Weights of a small multi-label image tagger.
Model: 48-pixel images, norm layernorm, activation swiglu, moe top_k, patch size [8, 8].
Training: adamw at rate 0.0016, batches of 256.
Data: trained on histories of elementary cellular automata, time running down, 10.5 epochs.
Rows from block 2 of a small multi-label image tagger, named by matrix and row number. Rows with one number belong to one neuron. Each number is 128 + 24 x the weight over its row's rms, rounded and kept within 0 to 255. All counts start at 0. Numbers have three digits each.
After each neuron's rows are labels from the 100 images, of 14848, where the neuron reaches its largest size: "colour at peak" is the nearest of a few named colours to the mean colour under the peak. Only what is clearly more common there than usual is listed. The data: histories of elementary cellular automata, time running down.
# gate: MLP gate (model.blocks.2.mlp.gate.weight, 512x192), inputs 0-95
# fc1: MLP up (model.blocks.2.mlp.fc1.weight, 512x192), inputs 0-95
# fc2: MLP down (model.blocks.2.mlp.fc2.weight, 192x512, transposed), outputs 0-95

gate.350:133106151143142113123090112142166126121150131156169096157141111157082146164138144054118093144088150162171179163153171134078108107128128118119146127125110160127097117148141134154130151160101148148128160124166108150124112112078126103130130146124135105125108155119139107104093132118156156153
fc1.350:096164082144107146157142163146106114130104128128110113115108095097122109123174133135105146101108131144133144133149132155132134127141102124129160136113107107137116101085131110093154131107172119108126110134123122149075149027132147161159128109170139144144096152112151116151129138155169110121
fc2.350:107117165123130124110185153145121118105104120116105193124119146098121116106099137122102097158131113114123179129160121139091125149099100139155116130102136108119099173141135125126107129100123093124108084103134142185122176059097134167162137137145065173149115106126143123120127086091143152169
colour at peak: black

gate.257:146078130154153180145103138123125134119100094131158108148128129198115157128108082098110122112084118146120148129084148120129095134125147114132118122111134165129101189143133101166104111147092110093099175117133134156125113137094153159151151085148121171170118120109145126116176117127109119129
fc1.257:158119137140132146122150127150173141121126123102114114150124097050137134131110158110141119095089143153102161095126150133104120146098111140119148078095091134099118128138137134131112155133088124141106131134136120144151186026090148136116165124152118131147069099151145099125137170125175137143
fc2.257:111144145132141127121114146105183139094115122149153153137150094090139121091107121144127139113119135097148143117142125157113113109117098112147123093102131129110126193139138134137094132125099122130096125137149120126157166076109133155166161165143110130167088098146166118144126077108150093133
colour at peak: white

gate.335:153130146116170160104138092108101113147104118133174115133106139139129171121101110087157113114120144138110153105148124116091125120115151131130098109125131151077145150144136100163119087130075143089113165159146129141165134174108154115107123124131129125145129140119148127110128133165095119126
fc1.335:178068147105098142150161121147121132111125149051091112128135130106180140149162155158120194107139114091152110097119122123150130120139117135115144136118135083140157143154087112111146117146135101137130098105131093104156173106140134100120135134176115134133136104139107157102143108121113110145
fc2.335:114113132143123122141106152180139135122114103154035154128111118103119123113115108150135113137132111112142120139130136145093104154110142141170141136119135128113110149142170137136105169090115097099101087121152159168112153081090124140146128127143113152131078119114152103139130142115175133170
colour at peak: black

gate.352:181077120110171144108139129082132155122145110101142140166093132123121162136137147127087141136112089115153171132128143148138130148098140134138148109104130156097110111172115139135096087154131149150112148081111124148153170110116124128122147143153119156146127104117153135116149134150107144124
fc1.352:065178106093128066130115153139129132113133126191089107123120146110101084113139115165124127136157149099122101163163110129122138107131117129148164118120140120119115135136149146084126169117186131155098135137114150104145135115156120115157131150134133133148107120125128116131106139135116139159
fc2.352:100145070106164128114110109119104145137106145122124086116113157102135127168159116100133171086151119176119136111113130122119110193129083134139129139091158160132135108135129100131109168106131134156105123105113156129147130094120118126106120061097153181129080102124156151142152135135118105127
colour at peak: white

gate.509:175106144092127112137123081136156118101133132112118151162125135152152187143103150118112130115133103136105154106151107137073132126114116113129112129143145106110142111146117123129138138137099135111120144091153122113176137194131131113091144130150116115124106141113137136107091110112132163149
fc1.509:145090131119142131117134116128155093135122100132133136132136102175111143123128126121152143134143155174124170160154132150107128104101140137109133119096128144105111093154105161136100140147084164101173150071165146131152135131126109139093089158104118174117119139164148113123067136139164092118
fc2.509:087149145154126112164096116129138107137144074144133116119097130151144111086136101143138123117103119130129106155101082119185151002119138105126151112169130139107120151119128165154120103132111113149133157168112128165113099166152106148120139166111151155082123145157145132165107171172113127120
colour at peak: black

gate.311:147124109192130139156113134133114130125115108151152126133105136135126128111141130129113120139098119211145154134127158115120110131130120150109160121100083114122104101109125114132166113110104162132094119104166128186153154036123126143160141128164102169164092127148174133120104135162135116132
fc1.311:109077160138155133136086122129165147107119101220182110128126142151099152136098097080129110157117126187162138161145148115090132104153139121146181087120127153076118129139166129138158129134133125136108178144197132120122122127106141124113112120130134159145091128107163143143103144124154112159
fc2.311:130125127044130116110167127132113109121129137130097120092151124094126110106111138165155130162149101151108151153103099099137101110099147123160073130120146122130114154187144116117129133116120135133112126118137130140150146106103127132185135147127098137155116112142149108137121107123146156150
colour at peak: white

gate.298:078144108157163105104099087128087147129126112192096051082127114140134156085114109125171114124104170179128130134102153136112144115124150120107140124146123116114106121169140140189143076110115142146139167162142151118159128155157132082117127148116130169099108128172143153117140126174078086099
fc1.298:134143115162123123139145088118086141133135146119167098105121115126156127121101145119148152204128145191134140120095092136152126143144187138110126154115137150139126095117102111166101108136151134121125142119150138125166096111198162148141121127088130156129179130106163157131120134163096098124
fc2.298:135120133070118141126155130141100135153136112152172170088173138109110118113085111118194129124147147131122091132166089113120107135116145148163118121106128159113135142153135141150109133138094114096117154135180132120155145130137164135139126158091128190166200092108140111114105122141102108135
colour at peak: black

gate.435:183115159158124155129137124160124196121141126070155093143124093154131153155143147105093153160120111120162203130123136152150102136139139136140121136102132101138111080129079108137107086177187125143127127103140131125130131065131091133137112109157125126141125104086085149099110088068136110126
fc1.435:121118122162112129134148140139085121154137095192123169132111133110127143124084149163133057137088101185100101142127144137131149177132120131103136137131106110124100122138112147125167097114134144095142168095110133147151172076127148133093135123086132171128155134167123116134134154133128144108
fc2.435:129093140092150131093155132102122142121135106120156104106182165134111155132089109131133138120131114091138146162120127116103109129142124147136118108103139115144135143142142139168130107131100114121125162158136130062078135177131155101149139136128125173195136124110104123112115085154080117150
colour at peak: white

gate.253:104134137198098103143097094192129119108125111137110146139138129144142164103080135122119135161079098125137131140139169135139110098138140103109144136160130060146111169116167136156130082110130088144120177158119137161136118138107125113123125149149124171144116134161139134138153095161133102138
fc1.253:140115133159134200118137167119132122148101116136177105133119155121112146168156132134154122165142151148140115136163093127134116150160128159101135126074110142114135096093078101088146147144137150068108148113118118054116098065155085168157131109146112129147157124110112095135093156126144137113
fc2.253:117135123089153156122190119149128098135123148122141121121129111094127105161125135135141127153162102141135100140113138135150150141114123142141130115093139159110162093158130121069155126166165055148141121148136149120094151126126132118120115102124142119124128104114131128109147162119158131127
colour at peak: black

gate.123:156120154105150117129117120123142129114136082103147125136127148141107201155111149123120131123154157119075160160150131128083128129127172170129141120091157154115098121149129119146140129159136142124151145092134112118115135146120105101102157130128117104154116136129103105066073102134099128134
fc1.123:126126127130106150108137123136116123115135170068077130111125112094166109145147148126145118155138144126151135126111133176156099126141155137123132145105108125182173081118099095140127128158181096148113134109128108102102168082168146157151117121133120107123092106084103137105139111140134107143
fc2.123:126107141148115140120149125131121145110132114118088143111143148126148140126106122137120085169121131122130146110140167136093100255130130147133116127083122126129124135123129131115116176107151107109099103088146137138169152076112142176141123118145090125154093115104133131109134091086157126168
colour at peak: black

gate.397:158070133116125163133141085150181133117118134089137161138105100167133120151129152098133161113119125102101140099152146150112087128157148118129147150103139153124130131127117135113098193153105111100132131071128140151105121134111097145109108118141115116120122115132141151105090123108166160155
fc1.397:109140100140118098163093127171152157134117124140064098070120140130114102130109166130146077171128154145117108144124176152152106148170103115141125129110110122148111124115196120109153124105130115147125169149149143169081132088119064138126165132114113113120103128149133099149123118127162134159
fc2.397:170116126113141170104158146103145147148111179114143111152165149131118127173132096135097150137142117138126144098129122116114120209169119150128091144101146128150160126107098109074123159144161119105113119122125134070122097116138122143142125087158108115181133119072107123134160070075138119137
colour at peak: black

gate.132:185102145185117144129121116125085144112150122100140144159121120138157166157119148110084108152085129162150162125101140172146103195140134120118088148119099086146112089139097109123150084135129129145117140081083146128115155063140119128137147137160110161124139128135110137120130098128129113111
fc1.132:078192118098082067132093112187095098121142180126090108097151127104141106130141122126153122138134133093117110096148124118144122133126102133120080155143135083153156129104181115145138118105118123141109090153109133164141118140126114100166162144143103107121102146101121130154153104104098140172
fc2.132:162126103160151159133121144140118165177120143106130098149104154136120135209157126121091150170163130166105116112133148123178153143153113148103137145085122133141156073086093101097129106137158143135137130120095138123150108083139103121105138069139139107129110112104154135115140171137158107112
colour at peak: white

gate.389:184091191167131144163114107134140175111149107139130106146136118146129171142104145111100137155089092144152165134096173145133072178137130142125174116119111181126104106143092134145110133158148153150121135087169121090107150080124123157117133141140097140138119128120134163116106095102134142143
fc1.389:117120125086110078140075135171139134129130155122100138096128128157100073125142129136154157107166131058094147132157117094121122124119132149144131135113147116132114134098182146132123148125138137110116103133122137126163094154137080101164174141124109089145139106117093111116095124105117175157
fc2.389:140124106165125106149147116102093147160148141137173088133110119113157123132148155147108152137095129178133128092084093099156131150130119134105115122127123128114127097089123094119126127136166143127122141158056127062176120061110109140107125112128169129111140123149144150125148146137137119087
colour at peak: white

gate.303:168103160164163154148123107167141114121128075125128122149108113120122168122086124090135075142079152196125152150090153151117122119130170106131130112112106180118122131163087110165106092182087168123129188127137137100084149095092175137089138124119127145130103116132130112105166140119127098111
fc1.303:091095125163148141110127119102116149142119165113139099157179118124121169172107147104133167122143085145175143126116131163103113121156081107150140147132135117162119151115188109123164110127114087161145150092133128106145148086080116098123133104110131148135100138158138125132114072098100111136
fc2.303:170104179141111137127127128131141128082148111129146154154089185109137149108105111094098120138090140112123159164172103132117102087106143156161133103113124124106128136133143173144131219115126089149119128134129102152118131126115105171132142146151106110158114137106109135130126122123180113125
colour at peak: white

gate.227:112138129142133117144123117112117153128137121156152063128129139148123171149143096060130120129136187191147127154106130160111071109122120122139135117119143151122130093119125117126143177143141153170103177132161149077102094083121122140126103135119152134115124131145156149156094140152156088127
fc1.227:110148116121123125158191156116102082145116112158151100066159082146094125126129145138136116169106129170139142141141143152125134128134086130160145102088130161124094114125151146133148110127150122127150149093160118170096138088099108147136140120120114174124081145152155098138114106100154128127
fc2.227:102107164090108117099169117142139093115132136119105141118109127081111155129115131116187138146105110183145162157140099111086146127128146142157141123137132116100094130175147127070063180131128105095114123096177143149192150126112179104121091134139105113121115106106153157103136157084108136175
colour at peak: white

gate.289:176137118151115129134127139144113105082167091079130159169141136132136128079162143132089149151100111149157132129154155111141125142121107148104140119139108131140117104135123143123131177119109132123124091133114100086128150075105120153167126160149061137130117153132115129135133170142114096104
fc1.289:137133181094093119141126128121169105104165119143142117131106108139107118158115110095129097120122115169175123181171149098126123146126162142149173134134108225133135153142121155154128129165126113118144131150159089138072125130083136165111113140128142128110104177084134103130119120105129134148
fc2.289:104112137118134114121100097191141147143111143129107094116133149117105101111087138125199125185128086178154148131126105123126110103131130124133121132138098130145119140157159145184083140149117138117130097120167119136137135139095097149195141127102117126175134109123109102142112084122134141149
colour at peak: white

gate.17:117073154129127135131129130147148130121126096132167129142137122156118168123121130118130097098090127164106161127120176115080110153121118139106143108108116143117093187138135139156145089140077109100121144117145108127118165073087183125136177111120116172161125125138126074120152146104094142128
fc1.17:091157111143132120086153126160094109172141132117084126126195091126115138118141177144138122156156155107136124162120144135103162114126142146111118148112118108132116129144154147084161113154163140119166099137165110073111152128158126097153167135071123127147186122162090115127089124132106117119
fc2.17:137159116105138125143180115122116095132129134143142099090097121120138138153142179148087127159125160131100106112140159114148083187147122149109114130119132144122135100116087113088185135119218141142129135161078128084075132128110109080083097099130144097130133116149117146131141132129145121126
colour at peak: white

gate.216:127142114117101124122117147110149149118144118158141120117107104134122150121156089114093167067114111131145131168148143118126164138104120121140148120135139120117073123195126178122136152115161123125136159108128145082116117145132124114130096139110137183107111155097159139160088155145142099123
fc1.216:138164140072126105177106128180146134129127136122091106140130123073112090134122096109114145105130160113113127160128115144143119125131128138158131125100156141112129098140130116103131182143139173138117129142148144111114127129142159136153122130156133089141079149071156136122118104143127082190
fc2.216:156099143104139125107125144064103122128127077132150124114128147152148125112179123119139131107125141077109114130132142090095114096101121116146148106148117165121122135133123188095161106086124108154123118158123130129155106190130138139122104147109151122070165123148123136162092189169128123106
colour at peak: black

gate.139:135185107113145108180112134182117136097138098149112116116088103134099106070098101126096128133112136110065143151136151137137119110138159089148148130143136155127100157214156112156121119128167126149117141144170174183101132097106128132150127141127114154140106121136149121131167128134139153142
fc1.139:090157128137138124089118132102100135152138099137129140124129153120171133114112156156142096131121124150151137114107160152143126149099099148125134119097094147079125130144144145106127130125086117117128153085114118138086211095133125158111122146124114186139167123172136143144100138156110123119
fc2.139:141143125116156122086137122175106166135139186105160090125124122088161159164120137125075151097156113131151148105097120138142142146132094155128061120127165104121160085153120100134079151169157150146156144121071143084095148138132141078116120116128177124139108103102122170074166133101130117131
colour at peak: black

gate.186:153165116139119094171109091147125118124158137181078101143123094114131124113081113121123144116117139128088116175159124115121132086117172086116136112159128108148105163165170121130141118134168105120101151157160155136104157085153159097129120131129162159145116130151123159104135137129140106138
fc1.186:122104171093139105125132099111092115138132137137110122133125131099126127152155133121170105093154118174133147131165123133105106114122119166137137129095135175105164094127144123142144125146113135117111149113109117084183186071103121119100157153130153154144120119125122126116115151151115099137
fc2.186:142140143057161151099145150122177127132116162127175106125100077117136115163120153125101131154142092152166112138096132134143123138129105142152112104101128146114154096132096138149130137154127133109143159088118103131065135140121138121109101111092136126145122120095092105092135096083148128152
colour at peak: black

gate.327:127119144152107109093092120149110127109159106161114133101085190148129123099131109100140097123082138089157155141191144130139112107108129108135131124176118120128115142149131157175097130117117120089123135136086164120091128116139096138120092149159100167138090131110119151144103142150139106139
fc1.327:096121145146126126107097118132133160152146142142082137171112132175132129187125137109101121126110109085124113118162129125131075142167148103082097145136152145163155131100142120141132113125110152123112152154071105101174076125084123131114126110138130107112090140134130134139139188129143119145
fc2.327:137094104154139136151121107131136164143133169128119154130120131149076109168083100127142140171127109047088105110136130137126123119157160117106111158117133134172172145108158131114099131155127110113126161137113116103159092142091129148118125096120153097136148163110142134151137114137122141170
colour at peak: white

gate.90:128131149107161152108150152115111138121100091122127121114121082148138113109139149148108107167108130133151188120147135161189082119091100141163088107089143159116088128138091117188103073126150135152120116136136135125163153086112130139137157141119103166146069106132140113140143087082115114129
fc1.90:123169090091135099114146119118103099144129169107105105148143086096132096106160143115132127117121125149159138094116109113115138084113105109118110116131123158108148128147108112131101111108103165165127068159116122132150125218127177121162139146151144134116092119150177141113172131121096094120
fc2.90:081152124155114131158139136152102127136122127146128104137108066165112081110103144160079108129129142111094118108142159135175138111146110077135149126150153134142111107083075115077134054139134138125141144131108162175090138128170127107117174135134144091097150131162108125120107152112125141128
colour at peak: white

gate.177:111100157164151157145125127109158141136115102142146110172142125125130169131086076086095084108108138183165149142087141181118107139125119112128124118116102156127129184122122110144104103155119121131096160152148144146144135096106147151123166140153142154158091131138157106143146132140135082146
fc1.177:103080104167141122145117114169131150131147120123104122120162128166104117121094146098134121110079101143102169140116168133098113127135124095127165126132115171154085138138171140153145127119123098132127163102125133127087120072080115157143118087105102156141101133133141118154164118096097135112
fc2.177:144134163107124132092121124141164111086130115108161123125124132073141138111103118108180150163120151145171149160169115130132106108104138144161160100107121121116147157159136138128113182135091100141098142103141105166200149093117126161119108162157105131153079119124157137111079086130145088145
colour at peak: white

gate.467:135114186143162144085123122117127159110136112175176108139129119151117184143072085089107085128108141168161143165125146154108111150135119112149127113136122145116094119145131130135123132171132111128128202095117160064136127097119113125103119149083126155138109112122125131108092140091110110147
fc1.467:108168157158118133192126125147103115098149071161096143152149148122123125101081148131107109173117108145112122144186122118113119133135105152112174124129148164148134142128099148111165106118119083180114159107169122136122136094079131136110157137117118170171102153173142137158142118124102125121
fc2.467:127108132033132129097153121105181110107113127104137115114146191095082140142137075124165134146115125119158173158152132137104132136147140157123166131096133124127136150169136153160150164122121095138111145111160109167101123148098121173138100109136090138184112131083108123146135079129108135145
colour at peak: white

gate.494:139085133111124109127130080133155103094133109111121128135137127165152170125112126126160121149133130147141142124148148142084109111121147136118165116123131148119138135174119156140124139132078073123137161125154115119144169159115124139073120152163124174145123122156170125115084130120165172139
fc1.494:126153141128111139136120115171159111079131124085097180169124133139198160085152119158143175139155133113118144099133090127154107125110122146123121104110154111106141088093093143126119142112104077128126137157137129113123140175180168118129115148169128140137156111130140121105110131123124127107
fc2.494:103138159200119124120109113187128122124117096150103132080092140141140153091104109130146094173082128148146113134106127121124161103126119112110151109168107097116105149129133112135125081110131097122141147118116151172098132109120136135116125149155114194098094140126144132133157100128151158134
colour at peak: black

gate.295:124132103133117122124131109222100158103139128133112162104093085128119106103095138146124124128109138124083111113148135130126113111138173108134173129148129102117101124158147127160099132128167143132140131131146139150146132186147144124170104116144135100141105096115121132098134119129125186130
fc1.295:151110085153145131126084116105114146125123140150091101154112098160116089129132114112154088198131160108108146136151113127151099118155146108109113143111123136167124153113119126175099096126095142143106121152145147180147098072141119125148145151116134141128075108116137136141170156145123115149
fc2.295:113093121175107117129135144162098083152096125124105162167162130138121136108123119141127133123132116197170100130176108169100153069092138125146141166130122136139151151081114127129137100137146140113133134111096093117124114138129127134179147122129102159121128160130107082163099136151073096123
colour at peak: black

gate.260:147079178158120142133142148088099116094151082155139136147091105146125124119130161126105080132092124176172143165139164147106133147121126135102183112140074161121113115137078144129144142141143135161146128073134133130128154100146163146098076143114110164120117134158117136104137155143145108116
fc1.260:095116102088127102121109149146159101097134115128098166122095166145090083092159134163186157086143116111092127152150158074112179094106155133132172138141125129123099158140156157143126178124116132101142125113147125158128110163143115114149114128096113117114141123121092126121145136150102171130
fc2.260:137138111167115137131174158137105098154129134110139119147082070117162110125179191159108177123148109181159125108132113120156129135101120155123125123104121146088129100099081105129088112149184156099154111153075117076154135078130091124123086136122151132114137128128122130114128146135143076084
colour at peak: white

gate.369:175079145121137137129146119120193144084139097127107100142112128105145164166140147121113115126104132161158133125131135135120143136151171127113138130140167153126126123166076106171126141128101141127118166126084098112081155092082161113076157103167132111120099120118122126090151118089133133127
fc1.369:124131100085137097126128139156120097126131128121071100100109133127112087106156130122153089145171194112131122143169123114114136054128153153128135097127132139117161132125103121134108140130117152132118137187115131094117135157150127118130150152140135083152095116132103132116116147142145107131
fc2.369:144165098141086115158132118130114105129157150131112122139099125128117118150127179133108135171143116166095108118121154123119135215160123106110098151133144134133122108095123107085139139125197154136121145139100130066141111089136114112116121096122123116102138147119146147129145170117161099117
colour at peak: black; white

gate.412:111115188133113096138099099179119111097145102131068121127154131140138145137078132082131084160113142113169157139143167151142098105109141141143121125146108132131113098159155133140085127141150110144137174125125152097131158144122071108090116167148124138149100128116126139102097129067124113179
fc1.412:115143135150105140175073131095166144114146130098145165129142106175114132127116113137111139127124124114121121119142129171149133146139106110104119132113132131172127175092119152094129073136107146159117150107121099155155087145126153170181151131118082117124140136134135108162157125122099120131
fc2.412:140168114176121121160123123123114141113141131155176177143134177142090155119106109114085143131132100129087124150187135128118127130129136128148128146118154110144135115134155168053115147131161115147100135141134156137115097102120131155142116134159138080130127146116131167159136125138097119139
colour at peak: black

gate.162:145121175113147139105125139160128170077124087134125110101117116156120177127127111126100116126109137109126167145133145125127085152090133150164118087115140134089074098154114131192116146118164151117123163140109141109158150148108122091078099130147107106145100118111100123085115115101122132143
fc1.162:062081117132133141115152154100106142156103146131103101145123094130136130173174119137145119108160147145146100120140101149128113066136131142130113137087147153133146089126095118122095135139178133140124139143092132075145122144139152101155154129123154110140114094143119117108111168100153126115
fc2.162:093163141090115099162098133165145101108161131163171136109104124099118110130163179092130134149119111086125113159116149147140118116126112117120155114148106118141111112162134165103145192125173150162113138081182112107137123159151124100128123139099171115108108127118129118135094155106126160120
colour at peak: black

gate.264:165124171167112134134124104119116128135132105139123126125115134117171137130128168122125058158075120157135131111117176112126077188146137149071149103118065163130133131142103095116149121110132116126108151141108103149099187063118138146107139125147096115157136136154116114117142166144124124131
fc1.264:118135092057152104099129119114142132125124165086140140150132153081121110146124133108137128086158108093105125097149121096106148111120145116146129146152176146121159122197163103106118128106105113153122128110099136140115153154136111099116129112125132080109142126115114138114117125136092193148
fc2.264:138121115142107138110135118153107111164131125133133133138117094104165102095157186162143132115110105133111115084140091111099097139128149118090117118131106108094144134095111093108126125118103127087111121122091103145179145089127103142130128120168106117124133133152125123121118164133162156105
colour at peak: white

gate.223:171104147098137156119163103117190111071122101070141152141113123147170170114139134130111170103132126145134165097150147125099124133103132129128145112141140122090133106164073134158124150121096134122140123137150123112160155160105137132090095128144119116136106124129134128090086103146148129105
fc1.223:083170127123140124132133176151130144133091084190080089072120157107104079097103126158104102159131165113145099147134123127146135118165126120140139118145134137124094182133117102153130119078177133137137156155103164152112120118124137117118120111097120131131112115150116119139172119105117089140
fc2.223:142157092076140152130184136093108125161106189118154075113129116127122104188147142101111173095157135098108130098151150107130120151135123140121113133129157135136165082136099101082139133130189149146130080142135135088117121168137104105097100065144151082138139134127114149137150135098126122096
colour at peak: black

gate.275:150153145136135124123134095094131096110147078097150141152125158113150171106164139099127146111074150116135146106187133115134116115104128154105161082133128136094119104157089135154149153103107113155112155137115097127162128142131124113125121166150112145112118141160165161111100132130134155105
fc1.275:158120138077136096129116108135141147081124148117117109119120153085138108141113113148132120146161151085155120145120116118123136108159167123186114154142151130133141140158114107154107121142137083160132108155120153096126142133115143126120106160187144092132119111092120131099128079129134131160
fc2.275:109110141116106146136120132113118126140119125166096090098121094171142157155097117135178111136099101180128131136100173146093119147123152121119107129135115134132130084125183124164149139131117112106116090110176158150112132101075117142124134107137100175129109136123141102144175184090183142154
colour at peak: black

gate.247:133100162100113110155157100180170071099119126146090132105133107148145148166071130143112110152119148112115135134191143146119095107118148133140152116124128137133128133146156130156122134126164102132142188144096116143135155127087148090085108126138130123139054151152138103078095105099156148147
fc1.247:144082127154136166127163163099051148145110143126214086049103101107119076122149144152121110137124151119152137115118111163128137116175122122157108146109151143128122097116088095116100119118181111148130142096097155122146124106158101156164147122129118142138127104137133122142121136091116134118
fc2.247:181159121074125111144186105122121115082123131094104149106129156087143144125075144122091123117152166150087128124193154131106127164170174125144126155155152121144127111141114101143145142080185131101131146176105156126085157140108169090089082132133145114146126130144112140094129074136106089140
colour at peak: black

gate.309:165097170138103129138114136163136118089127101110090108092127114183128146140131167135138171155106144161133136160136163123133091130137147160097168144102087108154127088125100108164153168139169154139153111079157094118132131100125114128104111132120097163133123140126115107103081121092127120126
fc1.309:184108140164118160158107133135117133096127121137125118147116154102127135145116108086090129140104116136162141132138103148167113133137123116113128144140125122141148095137082109139105143130125164128109115125093133127162123034095118156111121126205131160139091141104153135162157125134146091146
fc2.309:140090125081157138126127141092149150123088143130142132098134193116090113139100089086148129117116129098127163126151111123137129098122118120140122131132138123153116168141170135168107155115079130136106102136141104150157116143090113161138164100117104140171104110120139125160138093114125122146
colour at peak: white

gate.404:121154122126135096146100102152161151128112106174135099108104167116128141119089104110098079176105160112127120114115155116102144130132140116132131132169122115111117189202144096132123119100141124133112083193111170161111153133094111093118143130172124103136101144131141126129129130146168152158
fc1.404:165176077134101103151079122152112135114139122106136116035123144138136082097122113145157120122094129104085137144139140121168140144149148101108129139132114107167099103143144141168119120125118122099140115140129154160084129063105087166156108151111123146118126135095110129153162133110148128113
fc2.404:099148145131124092138100152111130137125128110139110106120150152095142098113161127137154134094144171133158113145138078130147107053101132135169177132110138182119121128108142151139133145105080093148111124137145105133105129119144139146129156155099149119121128126175137128133058164139119111137
colour at peak: black

gate.461:145116135095104108127153096122150093147115130103132139112115105099130144114102152110128143061112103126105134107158125117119129097111159125132125122143128134137144152184145103116129122127154137130122145125140090136116168183126098110158104124154119108168118156128145133118096091129110148125
fc1.461:122195130153079159126162131140097103164144131163148140105136124140123125111133118155129165152118083151125111136179119109154125142112107134136144136106130139115100127136109151091172167146154112110137184100110106087152115114148109123153096128106114157113148163154155128118071151125143138100
fc2.461:160122136133143106121145137165175152098150127132147104113117159116137119113092140117141133110103154147121125131134127082140127093117149116146154097152100125100129132145120120120135113117150101132115178156095114090148125187116129111114078119143161134128153096127108153112121098128079132113
colour at peak: black

gate.187:143120112115144134125124105151107132121124116153159127037099146112143118103109110097175118113092121154076113120094155085130133121138168098134191125143117147143122084218145121205128115114153093102103136156172136125109167097125104150135144115134153168112128129081133151152144135159118159121
fc1.187:120124118114120126123069173141112156113116120141112104194090114119111104122169117150093093155136134098177144139138111161117114122119117139110090138134104080130134139134120097087085135142156144125118076137095151108129158107144124139136111128155110078156131113126069108116150141105146089132
fc2.187:135118172104119115126080109147142129101126116111092105137156131107143200131152113094128147167130174084130135131121092104135083118102154133149115120141149111124146134131129105130149168135149109177106110150124103094133132136132122111140130144209124104164104126134114113121103101121180125135
colour at peak: black